config = dict(
    dataset='single printed letters, digits and signs in grey, bent and noisy',
    horizontal_flip=False,
    questions_per_image=4,
    encoder_layer_scale_init=0.1,
    encoder_dropout=0.1,
    encoder_patch_size=[2, 2],
    fusion='cross_attention',
    fusion_encoder_cross_attention_every=1,
    optimizer='adamw',
    eps=1e-08,
    warmup_steps=500,
)
Rows from block 5 of the image encoder of a small model that answers yes/no questions on an image's attributes, named by matrix and row number. Rows with one number belong to one neuron. Each number is 500 + 25 x the weight over its row's rms, rounded and kept within 0 to 999. All counts start at 0. Numbers have three digits each.
After each neuron's rows are labels from the 100 images, of 14848, where the neuron reaches its highest value: "top examples" is what is common among them; "patch colour" is the nearest of a few named colours to the mean colour under the peak. Only what is clearly more common there than usual is listed. The data: single printed letters, digits and signs in grey, bent and noisy. In brackets: how many of the 100.
# fc1: MLP up (encoder.blocks.5.mlp.fc1.weight, 512x128), inputs 0-127
# fc2: MLP down (encoder.blocks.5.mlp.fc2.weight, 128x512, transposed), outputs 0-127

fc1.379:527517508532517509529466478525504480466524511530512501521514483541535499505498472503501505467525568455486485479493520470497503498513483450538481475515481492491498501474554545528451505487506478503480489519563483506486512508526518507489499483494469506495486469482497518504449530548516464481510473498522482518481437471497523462484477529508542480485500482487506515534502558517561492498489
fc2.379:489511532512486511536510490552463497513488506531484492473489495494505481500527481489499500463463508487488500507529497539452482466495482514524491567521499489437502511499504459442495500521487517503478490483483507523495509484509488495506485500525468467485569520506488470529500520542521526511513472562471524475501496482483508514509485495486523515426503543526512504534538574478529490486503
top examples: bold (77)
patch colour: white (63)

fc1.206:546483505524523535523446490521510504510517521538511538485518459518501507533495523529503491440498502489497483495490503479526519473540463465519533505526486474514474433518546491534470510475511486472504519493523501508502504498491519477545505505487518519483474459493465530488495484487467491508475458473540484490462453448486476436472494537492498524461487480484528500525524501510491527474489
fc2.206:480509537515506499534515538526468522513499503494469529500505506482465475518498502481491485482518453513509494492507503516466516509470507517473496536505503491508469497459490498451532564476510490502463496487493469547509510503530480499480480491531506484468524504466514485528503493488515501513545523620491525462489478501487523494507481489496520524459503528474518561496498516446496514457524
top examples: digit (34)
patch colour: black (99)

fc1.151:500505484464509506532495486540498504478483507503493470547452496504518515477495476481515476508570541493541495517510479501505500459520489465499465478507481470487524442504517489505510515490506443511482490532531511485492513509545509488539487532506455503530482464466502500521477547547529472535501479484484515495554441504498481503493460506482507487543523480499529533526489497543528485498462
fc2.151:509522486483540509553532508541453485516518531538497517496505499517485518497546505464482466508464521492518516494495508478524480472549504465493553521517489490487491494517483497503475497553535494481498497445453520513494504469479488474466472482510469524517496515495447476501467485533509514487513503471491496455480489523477474498532503548456515488524538560495498523516518524451515501479461
top examples: capital (73)
patch colour: black (88)

fc1.438:495506505506526509506508496481455534494492481490532492471523473496500474509457545516506516479483542487455467441508490468508494511481492525510484470501557493504497551453550519513473498513488490449489542491493476476480536446476500530493478453506549502534535501494510516510495503475502526496517449505479481454471527526500544491518489501538537499479494523502470502507538530464492521483519
fc2.438:513502525511496491471507496458501540440474462519494478516461487512502507523488488472545512480538498526485492508518462483464513501460498549504487482500466481517506499466491506526505532432473547458500472538553509543488497526539477526519489477515540464512534510524535465497509489473491464497469482506505515527519502476507526521485510478515514530473480479524492494505495518534495533469558
top examples: small letter (90); bold (80)
patch colour: black (96)

fc1.421:496502477527493528516516494462476509500517518484492498491524509476521489546473526519512531487490451482534465480468495493506505489545506511501491514467575476480482537561462506499515498470466504513511533466466490478482532476482522515500480478539547483527528532488528508491545511478505535524525456491485495425491521530496514470506485510507501500494468535514444527498500457492505503512527
fc2.421:519522538461492474457498496487504516459520478483550511488469520517500541495497504483561493500530466534485522479497495476520531514508520504446498468472472524555493499499483544518554536465506506492504502513504510476500519478508522514468525464500544484517463501492533518494467455473485466473479502506558466506508497492524490510508524494485483521515502485525471521467462440514507526515543
top examples: dark on light (79)
patch colour: white (79)

fc1.449:508505490512515489525512516478484540532543527492510503496499535460503526567466526500513507468493436509522492506494491508500518471524494491481528502491553508473481450553491486517500487471497493513494514462463464478469505486470517500557504519513517488506545491486495504493541512464506545546511450481516451464512483515480496467490485511516514501465511543505501541507519449466494533487485
fc2.449:503491492491512494494533507533505483477502501484522522503492522484474502490479530470468507512544451522488495504475535444545531525521529491465540487492488509505479503475491531475558549478532479488488514449485546485507514517528512520473498485499529557498465514499535524494483452473483448497508528535547473500488493486507485514488522443486485524506516491509497546453473454479486514492512
top examples: bold (73)
patch colour: black (97)

fc1.162:523528470505524537525489485517517490515465444531483494457476477499489506499468517523486478451547498488530510467494479505494494485521457515534446475499520468492491489468505531533553541492517500456469545536476510494492542512542503510473499478565525499484481503496508518503514513519498521487484481508466509510494479511471484530505445471501498497519548514516475533451488501526473477486530
fc2.162:519525490490499466492503540493480525504503517483487501545492480492473521575517529482513466425493500495525523472493516500455466499479521505509488528506490470484497507545429472487482519497468551503466487543506454517510476473500486518477469488521475485491504513512515459512484543476486499491500496464530533491510520534550516474508500509480521507553475533519506512518486510453525516470483
top examples: the character - (25)
patch colour: black (100)

fc1.0:535481513526525524527460472525518490532512528520511498471505488496466518534500495512501474441511478482498501503493485469535510482538460465500510494520482477494471443522529494532516532461516479465510536510505503517490521537516510482547498521523511540479473479491454537495489493502439510516488464476512468503469453442459484454483490529493474520463531492483536519495500479482481522492506
fc2.0:476498526514512496496505529527490502541509516494480544507512513488492473514494528490490482473516456505516507491517522536478506526487529492495506525485507497497472502478478494450535551469509494503464497482489478514516510506522509493481494494501479506455496489459512475533496508503506498517569559629507528469486484496506516491503468485493509513481485531454499549472491507435494500469492
top examples: the character - (25)
patch colour: black (100)

fc1.446:540477506501524553504519492523535490509493517508495526449512519502469522532469527512473501444498467496524502496489464496528497476530452494517509492511520488513502508502494507554528520478488523485527567495470491542475514496505521499480504471561535521498497498496505524505501483493484546507493481483481509525453508469459477497491478511486456516490526533497515546457492442483443507456512
fc2.446:484508521519490468465504541490503522490518507465480494522533496461456521542480506515470461450538474508514480474496512482497498535452529511472490509487501486520490507474457504469492550436480527507486515499504469495509497503519495535465512483508513504518509528469526490533478513474497503496566533593506544483510508509546513475514492503497497510523477501502488544474469481493501515469524
top examples: the character - (33)
patch colour: black (100)

fc1.354:516489527504540533516527494531523513484422500518497493492458505464516537501520506482500481475499527499519474499494469498511465482481465536487474483532494486525557538470505514532474491522514482496481544505525465501487471487489503538463522495511521495471488516503481483517488503522555467510511466494476574543519483547459528495508469477490510488516534524487489506447480487483455480503486
fc2.354:465500474513550482525464532465511533487510472502476502550529481480483503554514480537518452503513552477545496510504511491525483467479520508501480513511528506509563494477477475530441468493483488481497528486493469492498524496475484524502499497535517483498474522532508490451493516485530523471494479473456489506455533482544502474536469532519527496523475487486493499507482518541498469462478
top examples: digit (31)
patch colour: black (98)

fc1.125:537535499548516518513473496516498482510501512498461510498489487496517524517515516513488450458517479499545479478482480471477504468573500478512516503483505498480489434542494487532526513435513480505497519503499488494478514537524488504563474536515504510504499473465483516518530536481463531521487467507494494481508423488484478470461453503476520494497525513506515531490503488476538525522494
fc2.125:493538509478519486518514505543463521535516523511490549496475527517493501506550530466517483477497434497515547477521537516477512482539528482474517534491508500512485509512471497454558560527502496507473495473463488507502527458508504479458484477501468502444479500495508502526501502492538469477468514510526503458472480505502489481527501480481508531494513552480500530486486487449543505483498
top examples: capital (80); bold (72)
patch colour: black (100)

fc1.6:525473496486503539521529492522532495484467499510478517490450508477520530499520499492493500475509513481520481479489483506492489496485488532497456495487484453529549555469493531515492498518509513493501548509533471532475471493503534522441490476516529514475485546516494506508478499544559448488519475494476557548504498545477516507520485484488498500546527519482479519453466500495468454498481
fc2.6:487491517520508485500453515462521508497524500494501476528549480461522512540496471540519451461490555458531489495503492521509447480464510493495453527496523515542531507511478482516440455492479502499496531514487447476505504481459504498493523509521501459516498515499501501490474521509525527467500482529466511507497534500548501484539484571503507518524474478498493472497493507554498470497485
top examples: capital (69)
patch colour: black (95)

fc1.75:490493500504518509504544504533498538500473491506510473473494475483484506524485551508507504482477499504475470468529512513508474510458480537480474483517547504502504550468528491505493491551491483467490537486485481458491493439445507525472509452522552504499521505506538493524501468471533510500510461488480526468495536550478551523537493487525522519486530536498481508483534493485452520470503
fc2.75:509480475524526491492494530452515522452477449491492469550496477480472512535469498493509484506537522512487462525474482459514497508461496537490496464518497497540541498477490509532488510432499499465503500510538511527504505546506464536513479499526543486544493527509518494466495459466487469468463474475501509543507524495526523510479515477519520520522490463525501518497472494536459506466514
top examples: the character F (26)
patch colour: black (98)

fc1.382:487507504476527502504515458550535522507450512519466479462480472485466537508506494457505465465543514513516514524523472501505495478494454468511473485544461508499522460476500518545517490481547475495449525552518485501485517532518510479482537526518505515481498468486474529531500493510525494509496464496467525523556466504466447529486472480504493491523550503515514510482483491508492520485482
fc2.382:480485430475543491533504553508496473516489482505466538545508482480460494551527527501450466485499499490555491502502526493498518499497515500531519530533521480440534494511472477509459509509490505493505498474492481515491500511515472522501464513509480563484485516504499459511505523491493519501537510501494505499460520516513506473502479470472524467535519513477502540510478519450509486446448
top examples: digit (39)
patch colour: black (99)

fc1.467:505488502461480509507545494548530510497491493495471465514455530480515524507522509444535466491493495521542494514500480536478475471464509504486480500484479477510571514477485489520504507487511504541497518474524459497495453522514490504482485499495509512490480501512470481505474493519544490512493498492493563556572480514485532500521500483445500500529528484503496515467464452470461512503461
fc2.467:488486433538536508521477502477515470534530522491506454529555495470501497497496504545461472516493524447507481516481521505545482498498514465490494505502550503522526519515513495501463465501519471491514523474471501463498502501457511496498517523532486510515469495532477530474480479497517514482462472442457512509493516507517477472545494537522479487539488462466523489475504483541470466522478
top examples: serif (59)
patch colour: black (99)

fc1.460:527540525536508543521458528479473520478489479526521496537466473510532468483483512546499480495508546467477456454492533510479485496505511509504508475496529493527456498496563498497468526496485475460486516483531458445475524468484507526521465475513503488533496497475508504496513527529483482486515459525484508445475492498538553444503480500510532482480505536492490494514503539497509498497506
fc2.460:530534482511514521514510489506471522506491501546492487495451465542481483507534487473546501521480505519489533534450451505476466469489475539468502505511485468558501499503519475502526511490496505462480474514526510552498518498501474513508474500504493445482514489508488486493487487502512493474422460466499500494527476492470547506500500476509545554449496502511529494537519546508518511475511
top examples: dark on light (100); bold (76)
patch colour: white (100)

fc1.147:527489509521540556510487473535531505494431474549504497485475490514504498487513504519504441482504546470500495482497491497486477484478472512493475454533497493531538489465566511538484514510510464486455529537523472475488509503500494547490514499522512494500484481500494523514454504551538424504505451501478532537516474503481519505504466496509521504476534513479492502476501515492500486488493
fc2.147:468506494523564503538483532498492518516497484535453513542494465510485491560526500504529456479502529500525510509502498508472468474475508520507479528515503454496538500489468442495458491483474516495475487501509478527494506510504471532507472500524481485469508495525497462476495523509513519487494493513457529502482523488516521480518469502516545529491462518484513513531520571497503464427457
top examples: the character Z (31)
patch colour: black (92)

fc1.140:532493499495542526527506486528553469499467512484475496483495510492518535515519506485481463458499502493543516497491452484503496472545455486527486488525481469499533511492460516568532513466503488502508534519522496537473517520512518487500513512531521535466499498480462500538510497516527507523496476492489546518491442474461473467478466525455479517512524523486494539462479457496459488490506
fc2.140:456516502496520457500493552508491548504524519484474532517529502470466514556506499512484449476515479501545511479509532488512508498480536497481494535500537501490509492486446490472486529488485496525479531490466448485512529474487490506469502478514505505486477518473518492515482523490527520479560537536495507466463502520554501470531479537483514491521491520487484562473453494468519485461496
top examples: the character - (29)
patch colour: black (99)

fc1.395:468486479483489485499529482496505520532480514488504493517486491473479546526512482449500482514544491523497530577486470483491493490516498476477486513485463491489521449484464483500511487466521489526495517541501485489498516555559500486528504526505470490505498459517496472513491529464518534504492503497457508550579476524502454527501500504502470501504523524504558538487487471508524544502480
fc2.395:487504480471526494502515490506494496518506515493488545512503515499509487482523533495427503542509487492516513489553533493527540521548510475544546465490509502452485508496516520517501492555523469504518497467472514474505502488510519468493501490500491559473452492520480521502508499473508513515557529466501468478464493506487471478515480536500487423557513507454483501497490463469490515509479
top examples: capital (61)
patch colour: black (97)

fc1.101:517460500480493457528515503521518504529566521489510535458501497476469548558495510489517518457486437529478484521501476488519499491519478484473521516477486485507475479532466506518503487488533539515531543487493470558482497527481529469528505498500504532458482488511476491484485452446498505502493489493521488521507487473480479481499526525523486512493530519478510535498474440476499543472492
fc2.101:481473521511480504480496522508524491522503500459514534502542508449496476483476526510435512495520451477491476503524531521521516552482505491484491503498530527510468495480521531470549519480545445502477525480481488471515513512509516477494518529501519520486484493458521529533487471475512491509563533585523495492486507509506514508485490500493484476512475482465508528469463451482462497522515
top examples: digit (32)
patch colour: black (100)

fc1.427:481515456464507510483512496504478541514430480518511451501474513486484518489470526480518493517524524507524519549494486513489482481484502490485469474518504529484546473459512472520511495504500439473453511529503490451492534500533493510548504494526519491548516476509526481533474536494525526480501484506432499506553507551500490541509475472501496488474528540504535526513511485513492513488505
fc2.427:500519448490575500513544498498481524495503489531469519544487500508476516510522525471462471521510523510515511488488503445533526499527524490532551480502481460455541504481492511532463517504502524462517474465508542500499488516515494520495483463506484541514476519538473462480485488480501499484502492406480497488486496500495488479509496526495503456549521527489481503510524519496487516456493
top examples: the character - (25)
patch colour: black (100)

fc1.442:491464498475502481501538468488488531536509498476546486452536473467484523538467537499512557466472523501436493504513470474521513489465482506496465498501517495505529541458530514531475478509491512474477531501492478517478526480470521515482519445494529505514538470495504523483467491468500531457491463508482450527518516507495530520513480506513512500436514527503501502525522502478500537482530
fc2.442:483463523515488501467504506460518523469469459487481507530504504468498488509485516498478534465553498502494457497543498495460538538449491540545490473499486495456515496459506516502494504442471536483519486515547509513506469549546489520534504500512516502522547509517541465511521512475494482544527491508485518529505512482502515519464507464511482479492480471512485483510493480518464521479558
top examples: small letter (85); serif (54)
patch colour: black (100)

fc1.266:500514494494505496516528470551551502464458510486476476515467501489504526490519477449520472467506537500521511506497455509474484482491469474510462505526441505499552500473483531546493495494537478536478507550562482491500484538536497484481517508494474499473496483492485494510464522530551440502496485489493529553553452520485500503497474507473522486530508495481492494512491516487490505514477
fc2.266:467492449506535496534482523502493500523508502524486498505525492473494496521540501535463461513470531461548493500526529501506501462517503486544507525528547495427556498513497459486453476537507486500516518464459515477492516474477483504500486513519471518484495510533467488489487517521528553502524474445463504491463521519515481490542487494481510457500507510485503516514514537496505454494469
top examples: serif (53)
patch colour: black (98)

fc1.405:461466474478487486493523498448518485510525521480538474545540499481535513496463491482503542545484495488461516557507486495509515479481553492489482503481524498489534511501470524501495471488455496518459469495495497501497505498491489502492492485514482485528573493506515477493483522510503532507511513526502430548511533499524511530525466498506513480453455509507509516560547489467531498531509
fc2.405:503498546506477513471506458514503507451496497499518481467492516511519490453494476496485553529523506510472480493538505472517538510527481505531520440478460493426456495481531520497499482523493521522534518506497570464511483503523526494513517498498516500531539514510509540489510485520477482542520491479496462520524506479474474525482542484512457470486513469538488452484519495537498509519525
top examples: dark on light (92); the character - (43)
patch colour: white (91)

fc1.361:523493493519508517497467490488490511517472474538525534473499465512519511509502533521493501472506574469452451463493498476505512523501484517495505456509518492512469542467578526500461523501487498441497546497512471496493536489469517541457498464498529503517499494487485554542462483511489461504523481491499482492464480491483502474504481519512526496466487498490472485482502561488521497495526
fc2.361:481496553499495503518490500490493535488474469515473542513478493515509495524506494479556506471513520530497513493536469540454485499460501538514463531503478479481514491474475484515500483469463520495498469548533454541510483514530492521517503493534506448488523471506522444498524535519507482508494509573488516507492501472488526518490468494520523540478460521520491481530503557480490498448498
top examples: small letter (65)
patch colour: black (79)

fc1.218:503530489521522489494475484525489506510491507527492475505492470499495499513499479478504487445527535502481510515497477470492514466534491449512480493512478499487495456478553492522494498452521466467441506539546459458480521532553498481553505497486470499516514457486488497485467539484488507480500472502488440535531459511501475488488471505511524473468526513503537505560514535476524526507503
fc2.218:485501471489546503520525493523461489530473504548483534501480500505494485514543523457470489492499476503505522498541508540452522481529503507557527522513487475406502514496498470485517533510494502494498466468497531518488501503557486498512476493511463533460520492518473476533509509509525517521530519479504518483501479510471497508511495434485522479480506542483499508498503555452507496455489
top examples: dark on light (88); digit (31)
patch colour: white (88)

fc1.197:471485489486504496486517457487477522548468462498531488461517498475460495536441541505495526483496518497461503510522466501516508488473490522484459474508521506495499531456532504523500516514492483448454543516450494481499555474495504521475505462541543490528529488505535499487486508487506536488495466501460490525498527523493527545533466486538506500451521538490509521502524502488478501481532
fc2.197:504482488489520477473504515447510527464470465482476498554483482503488517539498525482498511481545509528508484494516497489468526528469498540547514451502461466472509508479480503532465508461471552486519472540549515527499461534542477538519478477514514494522511514521531472483517504457465476531512488455505512538514520491516505492472510487517500470550486474511495488505487496513477524457516
top examples: small letter (61)
patch colour: black (97)

fc1.98:500538516537527494503510507559474510505498472517478470462496472487463468529480525512526495478508500489503480438509518520467488507507465499517481497505559507501488509503530499490527519545503502465473517496508475440487504445481499509492504485518547486477528479502538495500501467504516524494527452503495483445479521546508532542533495466534517516516553520513452492496529515508461495467515
fc2.98:533485438501515488503501522489499483474474473507524462528480462484487517533501517471512475475501496506485497520447486484497463484481495528486502501534488483539523503523488479508525521466512507482477498531516507522493499518498465530497457502519517503505493503510512498488478464490477467467427467443553510544535532523516523527477551427482536552520501483536525509493488506509482486489487
top examples: small letter (77)
patch colour: black (91)

fc1.497:526478509503514500520557510511535499450540545489481482511502502472548541512515510469537504473481506490503495474504489507489476465494488513507486504502492469521539537495473517536476454487507508552496522484540454518478447488438503483463489506491514522489520501508460492511474499528563477538519447491514537494510474508479530468518477506458525500524512499485476519476495483465466495498476
fc2.497:480468514539480497513470524501531485470518491479517450483556495453493484499460452538475482513503526454499450538484504474551488486471500492473487525515535532505509506486523502481479466491527459493491555478475489473494546497460499490500512530515544504535501532489514551477487470522519516486511486548475481510487521499531499520520503507494496515461504447515515518480490482547487472516506
top examples: serif (64)
patch colour: black (92)

fc1.269:478531499518496487477486483490460554556475459504515472487481462494498500512502504507511509514519525518469475543507488484497497499517521514486491477500496515514504484453539482467482496500536461458426518516472452447504547499522488530495509502493522472511496455514514480508481529461522526487503461518452504492552481536516497519512471500543528478466539554495506496518500520506498529518521
fc2.269:482484454463541497516513496498508497506466463515468539537456490514503485515527535477490523523524503526488526516539500496491524500509492529543511496506470490471531505477513490549509490515489488489513451512528494539519479532537499528534477497501499549471470483558506452480538516479483478508465490405493471517465495473473510493476492493520523471525510500486509485538505519482495510468480
top examples: dark on light (96); bold (86)
patch colour: white (96)

fc1.492:496512480487478489507492507505491542536530520514512474535455527485480539496478505482513494516525464504524508560507491524481495457524516461481505512470512496490518428526472461495516499470504468515483497458502452479483525511521503481562488537506480504521497485504515470492501530492506539506495474497470480515564462519513490503496473495479476481487528532493553559521507454505500530488455
fc2.492:505511433474542518508534491529476488531509532515510534509499530496485489477514541472426521546510458498507506496479534476535522520550511477494553486492501506522490501501529531491518528534525475476504500439474543480493495503508512489486493491478483548502463507504485521516484460470503491488492503444517462473482467509471475479491520522500483473534531507470487522467497455479490519509503
top examples: the character * (34)
patch colour: black (98)

fc1.68:501491462438502526494506467515517491518451463527515499489470507511458520503465518488514469451540518484521537541505474480521490472500461474509458471526503497504515466456523487543534525486472464449488533526492497508479545513535514489524504481531513525526497466494511530501481518499508530509498497498453485547524499492481485544510468498484464508489519512491567523490476475510477496480492
fc2.68:505517493498543491505534535493474535513503521519458532551517483491472515537518542477465473485506508502534499479492505485488500531495516494529535499506492450456493500488457503499449524485507549470498477490504510513516468504527476507482479461513472509521511504486478459514479504492498500514574522517483543471500507522503507474511480532482506464551483537468482532509496527452480535434487
top examples: the character - (29)
patch colour: black (100)

fc1.331:522518513562530505525460475539532462482465505500451503462492472506493499516525456496461458456523539488497498465503487482523499509526448472521466482527473481500485475485528530525517528462527505485458509562536499500501517552529507514507518529510514517477498505479464535529501505524505489505506472500496510516494445484470461491465463512502529497545531482492464502492495514506514496497515
fc2.331:487500478491497486530483536528484494530487474499483518499482484497476490550531498500497476457475481497532513499484539524473492482498497515511474549533517498469507504519446445467503517531483501538478496518491459510502521478502474509493466527532468495450505494467505474529527544509482503492538508565522528492478519513520511496503490460473546500506500531506510528533486536435528469470448
top examples: capital (66); the character C (26)
patch colour: black (81)

fc1.223:481534497512467522501463485484457548542469470528506493519456489482505518492471528514502484525542507493481486534491497501506504494532532515478496492471498491509488462484523484464505516472502479469456522515466465431490561520531491529517463509541528506526481492498503499499498540492483543524490461495435494491529476520536508499510455502516526469495527562488519529504481504523512503521501
fc2.223:526533465453531515493518472506487493535495503501484524520438509561495498488537540471518514540492488528497554502485487511499517518542499501509532472479478462527483495510509503548510515520493506475522438519534503526503485503521527505513493482469466504459447481494480469498516505471472480496491500467523481482491473480461502461486477542515502475544514516451504485522514514458510548493477
top examples: dark on light (82); bold (74)
patch colour: white (82)

fc1.478:486487497468511489487524449498483537525494501479534479463539491490483508538463531492503533449477533512473523518513455460502511482479488486493482497520512508485529515458534487538487483488478467481463539499495477504482530497487498503522509451504513504532540461495520508493454516465485539469508477495484435557518507503498507508504487509509483489430522528486540514532538495462518518487514
fc2.478:489474503521509503478526494488498522478479496514478502530511501466492491506497529479457521472559480499496475493559508484464553531483511515558519474492478476420492507454495514487492530468488536483520481483526546502512472537559499505520501481518499543511538510529520477533520506474502471551540520498485522506507497478498498508493505439510476465494494493496489497476504494506471530467544
top examples: small letter (74)
patch colour: black (100)